{"model": "encoder-decoder audio transcriber", "dataset": "short made-up English sentences, spoken by a formant synthesiser in many voices", "train_examples": 26041, "gain_aug_db": 6, "time_shift_ms": 50, "n_mels": 40, "hop_length": 160, "input": "log_mel", "spec_augment": false, "win_length": 512, "tokenizer": "char", "vocab_size": 30, "encoder_arch": "jasper", "encoder_norm": "groupnorm", "encoder_activation": "relu", "encoder_weight_standardization": false, "encoder_channel_attention": "eca", "encoder_drop_path": 0.2, "encoder_depths": [2, 3, 4, 2], "encoder_kernel_size": 11, "encoder_stem": "single", "encoder_widths": [96, 112, 144, 176], "fusion": "cross_attention", "label_smoothing": 0.1, "decoder_width": 192, "decoder_layers": 10, "decoder_norm": "rmsnorm", "decoder_norm_position": "pre", "decoder_activation": "gelu", "decoder_mlp_ratio": 4, "decoder_head_dim": 32, "decoder_fused_qkv": true, "decoder_bias": "none", "decoder_qk_norm": false, "decoder_parallel_block": false, "decoder_inner_norm": false, "decoder_positions": "rope", "decoder_cross_attention_every": 1, "decoder_tie_embeddings": false, "init": "kaiming_normal", "residual_init": "scaled_by_depth", "optimizer": "muon", "muon_scale": "original", "lr": 0.022, "momentum": 0.95, "nesterov": false, "orthogonalizer": "polar_express", "adamw_lr_other_params": 0.0021, "grad_clip": 5.0, "ema_decay": 0.99, "steps": 3400, "batch_size": 64, "epochs": 8.4, "lr_schedule": "step", "warmup_steps": 170, "weight_decay": 0.02, "adamw_weight_decay_other_params": 0.01}
Rows from block 7 of the audio encoder, named by matrix and row number. Rows with one number belong to one channel. Each number is 500 + 40 x the weight over its row's rms, rounded and kept within 0 to 999. All counts start at 0. Numbers have three digits each. After the name is the row's rms in percent of the matrix's.
# convs0: first width-11 conv (encoder.blocks.7.convs.0.weight, 144x144x11), inputs 70-76, a 11 kernel for each
# convs1: second width-11 conv (encoder.blocks.7.convs.1.weight, 144x144x11, transposed), outputs 70-76, a 11 kernel for each
convs0.79 100:535548478448481486501540503548529504512570560556570546533504525539533534446437461458447484455476491518505494488502505510525512538524501507509490495495498463474486485571506460459475475448481517556545482497525513480522506486525497485
convs0.80 098:463535480510410519428465459457472516474505449404473528450482516441531558583534437476589555504535523467456499522520475486492500518520457458469496474481477461448480552499508416439589507422472481402559554483469409472479437430506481441
convs0.81 109:486512469443538506501487500518560549503506512499439494523434452476540562541555473494509542457480433465466521544471486503479514493499489476514504506488504485510503514504424478490470523480459530516490507543486453488499504531454445459
convs0.82 114:459505484513477561601463531511472509577515452421437422433519536487472491542502504550551461434450426512492481484560556481475508479486504534493512535483503487472476497531497517467532471499520492483515512521481486466431478486484486480
convs0.83 093:495486547556513458475534426470492475524519485516484543560492505517566588510420427464522533497476459493532488516526528512490487526509490472444436471493490517520506507477508464528485449501523554532465486445474536538499494478435437547
convs0.84 097:559560496518506468456472487481517533481514555479425429502477561564619546474496509525481509449501537487477475457470453464531534537523517483507528501439446488523512514455454479522519469429512451456572468479485484486459535466521509393
convs0.85 092:464508522536532566566542544556498458474506498502502524489442487498534512531481415383404434437425340489498469479496487495481491485500505509542524509489519527481514552449520523452489484453497478468385458472542561613567559514494539554
convs0.86 098:500454424459539611509444495526571536518569582539480447543514457484502506458427425421432526490504574481494549542517475524514517505480487530511498473491511492482455450414556552559580530503498447472453511472476468449496472506497485502
convs0.87 102:563540529503495451493442483480472554518514474465484518508495502474550644625573566508490563500512508522495511497483521512508492487469533468439475484471503530517492492536523506447364404438534502457424469502478480497537504500528547597
convs0.88 097:500497533530510542523500471528577431425441538519525563525488488460448406483474459481441440450505503491489520502494503472478510535527480501533562544535569544524473498447445581628579554464533495484469471471463494524536488451506487521
convs0.89 099:553442444471450446459492517501518537503533562529516516508527525527562566599555581588611554543545558474465503504485501504484489504508494505512517512466490494486492500489397392448486442474491490500545531530536551523518488476531488495
convs0.90 117:547509515433479460462457471465488443433484485512550622593546528526493456458440487504493504478507594479505487495496483471483496515536473477484474498520517494499515528531506474490486502500476507556501508511543504508539532482471454484
convs0.91 099:482509453457462500505520477491438552502474512544526410427542511503542509544488463497457479605548523499486503501492481508538545540510554496441466506519485515496499469485523557503523546489379411412571492466479486520481425405431490543
convs0.92 099:460472515460534551526543482465497518501510472452461494475482481463490451520506487493511491470491444504482475520529516487504460495503453473469464510514481502526542494505551520465447515498479525564476515519525530511559531484470480451
convs1.79 122:490526514519506489485486559557567453454484465474517516480450435469524555520493504453462504509443451552500477527502499508448419439468472458481522479451458493517528547555515540526531496518527554528483539530511497480477499508486508529
convs1.80 090:445512494615502438448597584516499592511416427456471480464418437533568455517478569519456496462450503517459530456492496490481499451492546548552509477489495492524502521497452385488516442490523523511463495449463466488439474551439403524
convs1.81 122:515549556499445469592561562504485519487528516513493489563464504563494464460456480438468535505441498451467486509464501500539449459435556569516511495472454526538511474536487468474494529526468546499476465438571559486480431476449537525
convs1.82 137:489461532564548592576525526441570513506495488509462507528529573559539518611489452474513581548564531462529480502481502453462492520498460475516477490540522550501478510497549472532471481486442463522525485502515529431501499543483466482
convs1.83 088:448464556518523532509493586549456443495473523471477462465516446416554575510479503544544492503526480500492520570495487444434552607544482507482480404414416427451512552599536475501482503468493532493525518482457463476474457446508459492
convs1.84 082:516503567537502523527518471504496496499538497450404469530522523556458497477494429414410457543550507558524462436501538495485471477413447500526541487461415457561525492495482517514488475481483487522509394467523530474461551531447473433
convs1.85 077:492466482518471492531537533497456485569604577545472462540491461522559501486539471498572582517511518459498530506490535543533507547417536512461438520509549483454457525468479501540504483397457503538556420467480456482453543565565560531
convs1.86 106:434463520568469403492574549531497551502484458482492558584553553500469504471513492488505501548509538528546455519495529538579555533554507538530518481444480509519538512450487490445486475447442521485493445455490461496474446468510514511
convs1.87 098:390410482471446425528535581523535563606586530450452453484493473508492522539517512490482495451522559456449481485451475527589550511439515556566486481526550520461473439487477457443461469498472464503517516538524515506429520508495517537
convs1.88 082:440454522556489441429479520448524439473481511511450495477498524488416480455491550419421446469468463513560526563496557541417475470496446427458533527556467501484475386479529521488470458478555498499566489451520511485527533517491498480
convs1.89 079:513492494460443460487526595557483478457483512533467497507545502517467376413402425410423425431395440559561514538521516498534493442505525526484530474515562543557520509474463498513459458476486501522449490547540514462527481449460510460
convs1.90 126:495523484450473425471487472475456514540570459443463484500484489545539497474420396405445498499475441527505500486442457464493517504501484515478470497511512507545510530470430508528557555514505466493545527505440512472441486522556540512
convs1.91 108:501477498526515530472454479483501543536518518535527497481494504528538510505496528550516528484503551519508450542484471505470499484538511513501479518449459528472521536453484464495468417499463506474448510450401530532522507502465505505
convs1.92 097:595498498528467459549519506450448482480519464432513512470471531532516508514538510436460543554544490575538551487412463517525485476492529526478468450424363414473448466504513543474537467459467376435501482517539512542531482549534506500